Rows from block 6 of a small image classifier, named by matrix and row number. Rows with one number within an expert belong to one neuron, the router's apart. Each number is 128 + 32 x the weight over its row's rms, rounded and kept within 0 to 255. All counts start at 0. Numbers have three digits each.
Before each expert's rows are labels from the 100 images, of 14976, where the router gives the expert most weight on average: "strongest on" is what is common among them. Only what is clearly more common there than usual is listed. The data: patchworks of several textures. In brackets: how many of the 100, against the usual share in percent.
# router: router (model.blocks.6.mlp.router.weight, 16x192, trained with AdamW), inputs 160-191
# gate: expert gate (model.blocks.6.mlp.gate, 16x192x192), inputs 160-191
# up: expert up (model.blocks.6.mlp.up, 16x192x192), inputs 160-191
# down: expert down (model.blocks.6.mlp.down, 16x192x192, transposed), outputs 160-191

# expert 8
strongest on: wood (87 vs 10.9); patches: two (59 vs 24.9); centre pattern: wood (53 vs 3)
router.8:104147083108095153118139177123145136132165190121082094116137120079126141161122115115145129170151
gate.0:121101128091130126216179114117123091140124112158130162158115141163159143199155153088156127125132
up.0:146118103091126128224135084133112121174134127155115138128143149117160108188139144110155157101117
down.0:081144117142116107141121111122077141105060152105100137101151121127083143106120129144138134172133
gate.1:164103112081156149151129156104140077093210095107092090123114138135116205172117156129137086153118
up.1:147118106108150135128157142113133066080199112124100068141138140132110193183120156142158093139104
down.1:126138168124122137148098127116114173133067067138125115176109154151108126135139146155116016109102
gate.2:113101107150132105103111132146142103102143140112110170083176172137150165108152122110111137157122
up.2:145166165126127132136105127106090121157142125166133118192108071110140060140105120151118099108149
down.2:119176178094144161123097177094195096080168136121123136177157121114156088117101154128096163156187
gate.3:140147097128107138132123146152150085150075135101158158183183136135170134115119124144157079115143
up.3:152142141126100130157132160132154079167066118152147103193159153135157125075152089114153080097135
down.3:164091113163148165137109137188129173059124135115168179101130136082124118087138070181183076109087
gate.4:110187076122190172134097107139154161215105177149108099144117165134103073154081162063084062124110
up.4:105128135150113138112082134075101161051143137098148093106143213132045091130108118125169168105135
down.4:114116135131174082094120162105128154138136093157136080171141141152173110125107077066100106142096
gate.5:149142126144086123117080106141102129202112159091164110141128158130190100083098099110166105096132
up.5:115105099138191112139100128084106146100137084168059179122060115113099143153138153128114202147089
down.5:104122109123245164126184135177162126143095154154109114203165071169085119143123140105121193106129

# expert 10
strongest on: striped (34 vs 10.8)
router.10:120103088144099116108070147149178133123153121129068130083097104110140177152140121106154140136161
gate.0:111073177126123131086093155170162049114101121138112176132165162138170143154145113181123114109115
up.0:146159102140115121156164122072086195141151129148114072136081086065101078130128149129128126186108
down.0:083129120177078127076140173114161131073164107083160105125157115112143150134133086139160093106108
gate.1:141149119067125120073124141143114089122106115083115211144125137124113123121190115099143147181139
up.1:114157120046132095085131129143118059134103125097111204133095120106108127112169154076144142190133
down.1:164072090141110124104113184097158139094179055155104132121106143173129105107130124136162159140104
gate.2:116142122216060171064145120157188079095159100133135094159144105175147164124067135168112163110131
up.2:188134133061143065199139154114064170160087140079136137136147136103124067149205091089126097140143
down.2:105130115077121125107162146141133099133119100103130146166195111131118132147085118151092100083179
gate.3:091118109133101169129101081100132117112112114130101109125111093078141088109169136143140137172121
up.3:099155133091103122089129091074096138124120153190117095112098121118130073149187158132116129154059
down.3:160122101157137130125085131097099172146146094100120085125167100101121163122147174150156126075159
gate.4:167126180141090154132121159119183153123193143091142174158109117147101136102104171124105095138097
up.4:099156084100180146125156098134074104129050089173098075112123142123134124145129083160135141102154
down.4:148093139113043128083151139106116149130118146095090201138115199132155080137115171087156087114175
gate.5:209109119157094102131156130128139120141124141098126187093099082100166134179100111115137165125147
up.5:210097117135140123126177128090134178153126136097101170153132036122151132168094097135111109047175
down.5:114122126113075146211118126066161149158069174150126142180056193154128109135165143089109069157226

# expert 4
strongest on: patches: two (79 vs 24.9); plain (57 vs 11); furry (40 vs 11.3); centre pattern: plain (34 vs 3.2)
router.4:148141126157149122126085146089160178128194107103143151146119166153078095063109074121119169131077
gate.0:187142149118141136155154138116139113119090107122101112114094152135122099170115120135162172167134
up.0:174163119083110120148166159132117123101109136122128132089127181064120125187135108161157182144123
down.0:123124127092130136132093077136094087144142096150117155147156187091174077048150205130154076099101
gate.1:047139090139102114159197143211112153154126154157144075094152027135133133114163133156161134107117
up.1:188122137129128135110083137064132115091110134086062147190122181107098150156112116168100124107123
down.1:130080150132121105138149083152139118138156175121091171072124155139128116158140140066079187159117
gate.2:171119116116068122112100126096091105077126125161127122169086138098083102080144121117074128158139
up.2:150121153123063119133067097087052151139113153136151108149068183119132098075075099102141108113101
down.2:098124103075115133120125192121167141189119129121128133094143106140130085111100121110171142138120
gate.3:126126138146134121151117103163192085182147124122123127186163086099099106145111128138142156107091
up.3:114132141097133116103148156124058150076115118130115129073082187158155162106148092099125125150168
down.3:120134113136205124091143178075140146124127108205156172128194083080135120070141028140093143104127
gate.4:101213133096134107149149122098112088043092097126150131153075120113119094137157097115170104166134
up.4:129096161127160132084123137144082124150115161106131171188136198134169171089097136108137076120123
down.4:095128080073120105151104096111153117162136138100140097054102138149163157127128099116143052140105
gate.5:131087153118080110109094128084158148161102103103147124143099172124163051126143123197121123137069
up.5:076108150119172125136144113137141159126141124166131138172097135096078117139080091135143091178135
down.5:179127145138104135171124134178114112185165090139184129131105117135153152094176140156099064113140

# expert 6
strongest on: diamond (41 vs 11)
router.6:091133129100117060113113080160115183143131135127138127089142070175113154163160105137152159076191
gate.0:126190111097143131128145078155164117102075116116094158099178158136132127138122206113128158107122
up.0:086193114106099146139116121155131112112113156106081179146147148119136111137120144141149102133146
down.0:157145114135107170136122160130115127114179118121104068062119122210180133094091191127102088095128
gate.1:174087082146117147160104108101212151107105140090071177100156115170152111139125135196167086137126
up.1:215113031094158123185102142148155133082107204094109164121209120154142111133100101214143108082135
down.1:119162146124143168112106124085139083186092139162121159134115154103111162130111191096102147159142
gate.2:194143149154133089146124159153113153109124173129139128176122109112162167104135162092110073143094
up.2:044098124154121145111126102110143128146150075138112112055130130142136112126124142175111187130141
down.2:071148177086132126130145036133133141123077130074159161124105137157114120125146132144129121114129
gate.3:070141171154116107154167084074137090096169163122135143153055129114109118125154125107154098151151
up.3:067123177148122090121150085036149133105182122150162126146063102099095135133128137089156113139177
down.3:159086119154119101139126179119105097205133130106106129128097135121057149165075060128156189131121
gate.4:141229175125190084141170139091157149097134202154126066123183142089051172119146081150172157134111
up.4:176201162135190086151164124127146131092114195154134029123174133139076184118133089123155129106141
down.4:129139134136152113086111052113116151086089148138164107102086128112159138186161083128149086067145
gate.5:140128127113133158083170108133203089239065108123142164133111159143124168070137157137102099139094
up.5:110187163160128122185088119042104155060150174136107081091141130161159121152121149138129192191058
down.5:127097132112102111173139153099112133138123093125120168094127087110164146168098204164109129144092

# expert 14
strongest on: patches: two (78 vs 24.9); triangles (45 vs 10.8); grid (37 vs 11.2); centre pattern: triangles (25 vs 3.2)
router.14:108135079111071161141127115126219103175136149175103161170118146086175178158122115119160124103145
gate.0:134127083092116155138039133139082187149167107093105107135092080129106150159162120118078111122140
up.0:162156106149187087153118110190129111115145150111118136154115112109110180144106203108141123107162
down.0:094150133127130096142158212127143061114100127126136136105133101168120119101076129111135121159142
gate.1:113069186123101154089170125141182090167165132107167100131145145131132174150134118131112169133116
up.1:148142082145154092117118111113057152102099117135086132153099133119137106091125149107146078150113
down.1:155133110086104124123146149098163152169160163120055111125185144130172099150112086112143137146095
gate.2:078161144125155148145080092068139187085087153150205152059114105142109181108099175079084148154122
up.2:072181138144136134147072109054166167072090122134187148051112124144100182102102169081112153153127
down.2:111058187181088153147222092121134159121129140181170079142177160106120165086129038142128087148141
gate.3:066151096195140138107088067138093116095141161153113092171114181118149131071158087159069123147149
up.3:123184150095133103126075187133095127145103136062131103100135093096102099108114102070130146116149
down.3:173122143141075123128131151096164152160116151112193181093080142159064101143136137221095067115158
gate.4:127183090083095173077141136095132117157122131176139136116153113151126070116165121095176133130143
up.4:100149096070121158109102171084111125151135117196093132114179134132094080130171120115165126095142
down.4:170140125068143155129154141116150166078131109140089101080171143099140117090138105153085145076067
gate.5:095127086166062143130113064131197112127188106173110114195191115109133097094130102147104110161125
up.5:165130191104204095121129208113068132106056132097124117089087123160118170138123138156110178089131
down.5:134118156157132148124133141097141156195104168095081162121076075089180151135070175153123199158118

# expert 13
strongest on: patches: two (63 vs 24.9); wavy (54 vs 10.7); rings (31 vs 10.8); centre pattern: wavy (28 vs 3.2)
router.13:078130119097135100127190110121071090155066186154162090153137132046148144181147167131146100160134
gate.0:077186112174123101163151118132135120202116101160123093185121133118104155158146119102105151128174
up.0:095141145115163092123104141135143106129096134115177135043092154122165127142073119136140143095123
down.0:078160121146148107116058122125111116134143151109140127172115130150133127168068170142097166091150
gate.1:096125151127161127108125144145159120095096137145102137094155123127159131077178130180149167076134
up.1:135138094123069123162116136114089166137188138108152135176132121123104118168071129039102090176128
down.1:104106119171088143117140094166170116145102140115081150067113138142099139107126193164077101098177
gate.2:079122135146147098072163151153141114116125126081111103080124108109116137156136126112131188081090
up.2:212121125118129179213062100139108162073104106133125151095131109166137121121108152117134060158173
down.2:114165166120132155083083109135194133115117058147117128176161101119122089098131123134123149163177
gate.3:144119157111176163092200112153086103162091124139155178184172132148141166101095127144110154079218
up.3:143064145105135154152170112138120112119118163171115131183123129133148174069078137123109168137195
down.3:112088083128176101157106104156102132126094106095096088120136149212163154133140140101177096122119
gate.4:163148182197070119072141128103162128140096099080151101167124160128105142123154106132182157098108
up.4:122142142115164170185112155111135130132145126144149167187149139154153119125117142112098101150138
down.4:115136102141162145108146149137097159103184146118062128105082157118123148160135109108117127113066
gate.5:196183132068119110100116150167116105153125111091120111131100146138101142118121091068134156132140
up.5:159162147083114144111082139125104128135122141083122098106130175124134140127124127115117168099113
down.5:102149123143127163112120136140134128175082192113083180093104112110158096131138130139134120058182

# expert 7
strongest on: diamond (35 vs 11)
router.7:125095090090111156130116164169198070115142138090074143078124161118154182161174135161182095142135
gate.0:112126109151168147144158062146126106117172156051136093158116166148122101105164143176119161085191
up.0:151137146094092101099090199112119163153106109181127188113135092092134142158111107098132106159075
down.0:147111111067119128164110113124188057122145163124146108106135167151113096123109121135133112130183
gate.1:174189150153116088092111150173134128185105143109189115174099109126131166138123183115157079113117
up.1:070123159088097122145195145124128109105133113144115063119158139130125163085170130181100153083091
down.1:139130133163168088049082123160121171163119148157088098117103112082162083134120137113179165112115
gate.2:074152106157117181119159125144172083145069088132186045203061085122095121191157154133176087184141
up.2:078108183150149109105160114122088144133104092174129134054167144099112147135094072121144154119132
down.2:069142084061077118134100107097109144183108121089148118067145149102108136115066101090152137097121
gate.3:161075099123129110080140119125127118083091165094129122138136108119132124166113169094103109102145
up.3:110123156127096065120148073110120150093123114137084105117091083118106092086125102082095106145094
down.3:116126180151206157066129127128092141175143080142162087095072167170095183107188081101120085149150
gate.4:115158102075140135112085137149159143116123098169143129100091185113196103112084134105127148122161
up.4:175128116123103067119126138122121165156117110058172119153188141110037103155113137118138139131233
down.4:156116109169145077112142141133093073120157103096118177110142147078115132140159146081112151095108
gate.5:142117102130138102115145172096125194173148054141139135166119127087147107135174138196134075135119
up.5:062135166118148069134096117148133094094109155102100129127103169108107185153172139083112111154112
down.5:099138118125121046124138101151218132098113111138076101132152149129146110142134085103147111219105

# expert 15
strongest on: scaly (34 vs 10.7); honeycomb (33 vs 11); triangles (30 vs 10.8)
router.15:140154152104088142166113152172133077142084160095085144061103122107145188105162115125126089090166
gate.0:171108121102116137133146077146085173105115073114135198161123138130153153151138080094158080173130
up.0:164093122122111128150128098177118113080109110155141155197115074121156142188126094104119102167140
down.0:196128100130115117149155130095145156108083123125117067084105077055151156160122170118139131140093
gate.1:071136110145113116110188147113116096139135086102139110150113100135111135135117121124104092179126
up.1:159076182109108135134148123109112108148084116114139163141064132126108069144137186108149160115141
down.1:149143171109059149083110138114133077092135145083154137091167145076094158152080101097105124152104
gate.2:130161153151079111117115218127111125186121156116172162125154128102133100139123117118129134043130
up.2:143128172134097124115103179127120134187096139108157150098175116078115059145108121122112162090146
down.2:106112164133096124133187165123119106092111150075234186114091108141112106050111118154128158109094
gate.3:111152126139110119078138130052168100104086159147098119119140141110125130141075130068198125091140
up.3:146099152133176105153127125171080149120184104132114157156114102138114122078139153166032161167134
down.3:105140127154140096154203175141109111142065095140108099145134072109105098108127173102126173126072
gate.4:075115167174129147127144111061120123114145137103141146149101184150092117084054119052203081117134
up.4:054123178159142181117157112066078119144123161123137135123107180162067123083068119034197077091121
down.4:127105108115144119104138172106138166162139160107111118114192132161137084162140145148134115155142
gate.5:123133150139181165132157142055185121141065154158131137127160146127171123111152128097104193120066
up.5:129108146137177145099101132156145108175133134111132190154201082149139127127142130104112133170141
down.5:160129148044177144083104072185149172105144118214070142120150150106171103157133090171134129177112

# expert 0
strongest on: patches: five (57 vs 24.9); striped (27 vs 10.8)
router.0:187090065119176155152205150161177159157155150133090118078071162118140149124107151107158081031181
gate.0:170118188097151072134131143133137176182171137131149164100089133106121107152120111148125151158160
up.0:169071172111146079095124113127153143143188112132181122131076104088127115108140108112103215138126
down.0:094125048132161166088188130166171111132204140144143116164141137103094111145124209125100079170125
gate.1:157125172108125113163068163140064093197112134099117047115149119164140202105129083109196073191178
up.1:136151125183137108175049187143098083238098129157124077082076149195138214119128083101153084117145
down.1:128109130140096102122121130178053080117121172096087140100120172154126118091125163099134055176077
gate.2:141097162104056099112158159139082114165088112131102141086202114107156151139083181087127103114137
up.2:176184110157143193177150106092085134113159169152095109144102129087189168067115099113130112129107
down.2:190161109169129152088152183106141139121063148090177103148171121078167102115122117163164115123086
gate.3:117089118104089164111129090081121100115082134099061088116118164108141096113116158124104141141174
up.3:098115129123123134095165101108112086150098134108079132105140151115112084137125145088106148126164
down.3:188146100115095108129202111123131119128157118169139093154135125136088077103118183078093107123055
gate.4:122148082179092164175073115136110101140164105188169162140161047178122139134118118128138097077107
up.4:128160071176097153161081121131097104157174103190157128135136058168127150141126114125132091073112
down.4:086126204154165121142067097185134189089151141143077112124142086076170096116061157130116090135091
gate.5:128116164101136094117132129167110142090100129111112114146130147140180140185156151130112111161110
up.5:134127063140127175164095153103132150143197109167098153144127127169116102063143129116124143107120
down.5:098139171150182164129105142212071100118134144103130138181165122099150115110171107180076213164097

# expert 3
strongest on: plaid (67 vs 10.6); patches: two (66 vs 24.9); centre pattern: plaid (47 vs 3.2); spiral (37 vs 10.9)
router.3:142149133210103119098136071113086117111116075148114111165167137094198093149118168111136137149098
gate.0:064087176076110081171198088084150121138154108146115122169121167108076133164058111120097165164110
up.0:123147138070129146154195124123083113125140092091164039122129155174183147088153157156078148128144
down.0:129151076110151102123111117121156182195115146142125068205203115094156123118101135104098127148131
gate.1:204114091088115165133148165105199154119086168126160135148084166087086151173147109142101122133101
up.1:100162179176151099125123111161069107117177101129097116087157059152133128099099155114148108107157
down.1:085096078133102147146146118120147105172141150101117102046117163165124120202108129129148171151080
gate.2:124147157129152104188170082161063139108121157169139148152139103166139109128125155159117069119095
up.2:061146086093091165027137164088139096163086088115137147092142159123129134093139091096137168103159
down.2:185158146129110131150104085154149144117123138117072146092089131123181110162111164080136155125188
gate.3:161118133112150169119151101140112127085170112112074178041044088163143083147157130146181132108175
up.3:150102100108124142132146060137093122101187135091116167113056071070076084165142069158073163107129
down.3:119116122096120122143164100152174093169130102152142129073142104103150112108132161123115103094129
gate.4:142132151107124119131150148201179134158135169164130138133102112111099117106157135158133116085103
up.4:166175115137130125099154137172131123178183180141091137133091158130120081094165118141122080172154
down.4:163125121154102179215145161104085099135109068145154114128064104122133135171092132111152137108112
gate.5:114157128168123130144172113112144181120120124113126147134127181092095148044133127181088147102103
up.5:148103125116142107122084123113095111176129086141122116111114106158166090207110103082178103178157
down.5:097130177131092163142126105047095114143156159156189142071097163076128162089109104113120136137092

# expert 9
strongest on: patches: two (59 vs 24.9); veined (55 vs 10.7); speckled (35 vs 11.6); bubbly (34 vs 10.6)
router.9:197067116070114141153084139118154191122069175079135150163147086141141207111113144106116142191130
gate.0:171134142167086113152114113103170192103131168119134117117094141195072130111114109120152107149119
up.0:165132148173088121171105108099176189113128186105138125129099137188077131120134109116147108139124
down.0:100144136079158150121107065131149151089144114136188133132130122143171165099150163155140089044113
gate.1:121173119128079089088149122160095064139069109100122121114108104143163128112108120081088095159046
up.1:126151146122181125160133132112172155127104144105163099108115147126120116109131138151158171182191
down.1:138088078140108099103169091115214112085153086152113178167110104123129143123147132104109188154104
gate.2:155075137177081117147054201139108136116113106135102164162139184165188087184171118121096083165184
up.2:161046132117121114109127122066176115128132148146161109123118128103088174081102129159151069135148
down.2:142139120095170103158087189149156128093171095110179149107122095060126186121139147072130116126071
gate.3:124132121141170173216188133164138184168126126118090127148122139160127106140118143109088129126078
up.3:115128137136162030165204100125188112107132156105137145139122121125182114091141082154117136183107
down.3:089083100166141143112123159161177147168164098113147175101130156144119110094125213114104151096112
gate.4:164130179087098123100079160192077099098163133129159088133153126119191159162115153110040138154152
up.4:153127177093115101096089121189090104101161166133147113165158106152179163167100161115055119141147
down.4:154110098129140136166092159190076131107120138174129107175125111116128136144187130121089160120133
gate.5:203162120117156082089134146125107103125159156137169068143143112140151150106126107076112134092135
up.5:051084132162109178149152129152133155116105066182114177119125133129105098111129150197160118197137
down.5:113107115150130115144162165089107167154122114120115125109166135130127078121081057116113156130135

# expert 5
strongest on: patches: two (58 vs 24.9); mosaic (41 vs 11); diamond (28 vs 11)
router.5:162112169097102174154131172163216150130122100055104090057133113117118157113141157139182082047197
gate.0:167132056108159157166113107074102087124179088091199077157114160135149095150144146151117143114164
up.0:053132088101156172112143089067088126136167069157169115172072134069109087114098143130135128107145
down.0:144142179079152154186057146117094100103079184082143105172149100120116118155137069099165145136117
gate.1:148151147183165122149113152049134115128175117091155166124135132091145149147115108172143119099072
up.1:102122125056088146166163133112128130109121114126110099188132143097100187196122122119098119187160
down.1:180108109143177173167171157071086161170122120159097140151138114147111069101173125148133093101064
gate.2:053103129061108110144183155063168064100105109102166113130128180095087143149107094129083125153191
up.2:201141105202161171129099112186093199144132129152086133117152084190187094087159145153168106132067
down.2:170150125149163094124162131113110101175125132144203147163110130109125136087102122110127102131147
gate.3:086074159117127138095173144137060110109126117109104166172094150060138083046150073159108141077098
up.3:141161096150140121125093130110120102130192111108129121166089135071136154130132135133098150208101
down.3:069127137099192147147119201079110090109129114150174097107137122110166156152129166149131122114099
gate.4:184117143145095107098125101103140059134134137092110171154085181111133116128137111166130111093080
up.4:196142093105121152121128111108106107129179129155169107057120117131138191089130143095137136162141
down.4:110129187065099157150148065125065154166152147179171166161113175126146111121111160114145108107113
gate.5:129153075109145164091119104093119062128120069166131170086100086155182061137146136137159127146126
up.5:128159052113175158124109084120140041154102093173124176096121066124140078120184152143164109159152
down.5:173116126102123097140097167099189110151144115176140082136091180088144097107128086150172091117135

# expert 2
strongest on: cloudy (82 vs 10.9); patches: two (70 vs 24.9); centre pattern: cloudy (45 vs 3); rays (32 vs 10.8)
router.2:107107144184110154134124131114107145111189070146133106133176130185164105081100180145093172157154
gate.0:156108072189143130131155141081108102066128079120100148177075119171140053068129134161086119128179
up.0:078137160156120089134156080078141123188107154157158152148149109136098135163114073129149127131144
down.0:120128117195161116148155129107104095208140115122060139173121150181172110146137124133159116110151
gate.1:112102145186144082116069126133081130119142054157117191095101093116176149152141094140116152129091
up.1:110135151182155111105071108121100137108161079141176186119136084124191169148126127133128128152102
down.1:158156128165113115076160120065084141112099148152092197129085132142150156123095185170144146136103
gate.2:153160240115123136093074162064058086155101176065113148121068165099103145140106170123142068116148
up.2:177146255113147135106074169085034091155101177070132147133055170101113145134091173122144073109139
down.2:104165109104053164145095097054172124138166095190134110138160099149089126179153102146095126082125
gate.3:105110082106147114112163117079171121139160124180074063149118148135123120093128103123088152166102
up.3:101164113087142099157161122114138143126161138129041058093152139136143157140117165151111188184114
down.3:145138134204177103218116106125155161187148152113053112068095139115118106117094158158133096086121
gate.4:134115155080126161151124145189094209137163126111070142106095112154083061140088127153106117136044
up.4:079102141168101120087096138131151151137098080154133078141077098205105060088080137155190125114078
down.4:122131188125184154132096170128146100084185157169146166105112147155135102170151164136058068128124
gate.5:105106144114108101101142103102138111090137159154111160133164118144129084118102063154144185089134
up.5:180180165136121090114110136145100123141099144082116143188110118153079167121189156077097104149153
down.5:134111102095091115145098111146099174114160156149142181087085093045114184115147141149117081158169

# expert 11
strongest on: patches: two (63 vs 24.9); looped (37 vs 11); spotted (29 vs 11.2)
router.11:121133155130173176127115143171129176160104131183125135100068213132154198123152191106160131181095
gate.0:134071111133110128174146124174104066107170114114190173137132143063154103104151098114080203156130
up.0:065171162109144102096109134094154184105143124159088127145127127176105119164097153194182055129152
down.0:128128120160151141140168149137083171082087086129048176147120161119118105138166196131161070081079
gate.1:136117120142108193141124136142168122240104068093132180210037128109101122116106130170129066120134
up.1:117179127116143059113124128134075110016161158148142093052201120144149116124144098096157197129119
down.1:094113077142106137103152123105188094117123142098135144102145116134183103104118142143119102107111
gate.2:131123160156104107088104135084144121107110122116143195111207222130046138202128115126090171117119
up.2:129146079077149132084208134138155094061147106124160085144073048068222146098092135086192102156163
down.2:105110105167168113118090100064131131194118118207098141152105081138076115166134188077133146179154
gate.3:101045118139138111122057166161144107069112109141088170142086090106073104152082120118120110152113
up.3:099099183073124140144180122100140136123131090121133145084094166141111122125078173125123105123181
down.3:168128126068087143122137119125100078109138111172161138146094111078163094067149066109153113141125
gate.4:144141157117121139194158167121117110144079138172103078145121152126094138098126165091153091137173
up.4:097138122126141111068114092143124137132174097077150198130136091162146112164127095138109147141074
down.4:103113135125171091143157197132158103106121146133117149112122151156065121130115167151107173122098
gate.5:080146059101127106135106197147171112121062126126100151163200161144118138098119066101133121127142
up.5:167169132175171157148140129103104085106145122088116112072112064135125119129097204140108110117092
down.5:075148161115092148115156126151111189116131118170154157210127097130158166125178138158150116053111

# expert 12
strongest on: wood (80 vs 10.9); patches: two (60 vs 24.9); centre pattern: wood (43 vs 3)
router.12:096115081107082134163116190159077134083119112146111156133076152103103127183134088086141131107147
gate.0:100166077121082162159127133214154084178150088096093120141123139121136138119113159126102103114179
up.0:184093153124140120073109120036093183090129140122170154113159108148160167102147146156144131150101
down.0:176138139193105131116122097104175137131128124111196021132070101146110147115160075123111141168093
gate.1:104150137125121143104089156120118126106078157131122166109136124177154114171105118167160148084123
up.1:136118104127134120165168110146119145133161103138147077157139129065113147084160138075117119174128
down.1:171131149100143102185145114079120136092122153153135174106139046126162112152068123147108162149162
gate.2:235060090083084103137139145161199118179150133091206118066143118155129157136061120113161149159184
up.2:145210164162133120124078159082075147067078067127102073189114051110150110076192182131134118142149
down.2:122179100103093145140144051142115115126158123134117124225173161109131164192160060135112135084141
gate.3:081109148155107137125107158156119089121113109129134152152120108146117079042163146145125155108162
up.3:123046120198199106127123154153161082135127161153116123155128141149150103100138151100159159138126
down.3:114125081225145155088109117094087100113134086138156178145128144141124098127172108120141171169153
gate.4:128122167114088122127124104120113115115109162147147073082108168044172116104154163109111143145108
up.4:128099133097093192121117126047108116114097173124128145111094156099192135136153133170106132141095
down.4:167103140057090141143143138099092121179089151138117114161099114132097187132144158163112135115140
gate.5:059125074077165140140165097157131088098156182168151054067116167132111132186134119129140126151095
up.5:193120170139162091173095127112146109136120073106124163182106134162148083142146121170130189084157
down.5:138133133149168137164116175098146161156089114112157044100162124164131129166109157087153117166175

# expert 1
strongest on: patches: two (85 vs 24.9); brick (30 vs 11.3)
router.1:122099140075131147134140151104165136186101162163120157146141095094102133183115071122099103136088
gate.0:135098189171132174169137131152138111100078140108107126142119161158147152122113029153079114106097
up.0:143158147159165133130105135166112166075084142098076107104116135169140102142088066134126131125059
down.0:138126108163113095148127125094116099125195113098119131114130147114118053179164143153103155121133
gate.1:080114128201116075157098156137068145136116168148119166165144160120110137133144144158135163161097
up.1:096098143122126081129117142120107109185114153169127125146191137153167113128163153144123188142115
down.1:100195145098121139102065179099126133148096128080129116143139178145091089104176175070099080133125
gate.2:110083145148144118095143066110079105076162146133144125128129121176134094110103205135116119115205
up.2:134112150133103121120130122140129107180133133104074181149136120169177166092149152125145121146056
down.2:140150139118145121145146142155145174096094030164173098116111140166156143142094115131094121157092
gate.3:139082084107091156093174122182189110099102174099119179109137118190121140131170147139114075113118
up.3:151108097112092140061194127190176097097120173083107142087140111184156133115153096132125098110109
down.3:151083088210133171131140099167039143103165157058083125139155150148168114136088140148154120173155
gate.4:104094107087120122187080108095167092165121118109108094150114152144183125196163124156105156086108
up.4:134087104085120116192073122107152095173134109087098080127125152139176129191145098141113149088124
down.4:160100073067108132120121159145155074154183143140110067037167127080188112115114115188119131135101
gate.5:137099076109132110160168088102134129110150141138094151094196116130111066090105210159157138104117
up.5:080111090086136120099126110177143103054176115098161143171214089098153120162102177150123107117137
down.5:184124128121144147136138197110125123119131107119117167203136126213120132136163156148096123144087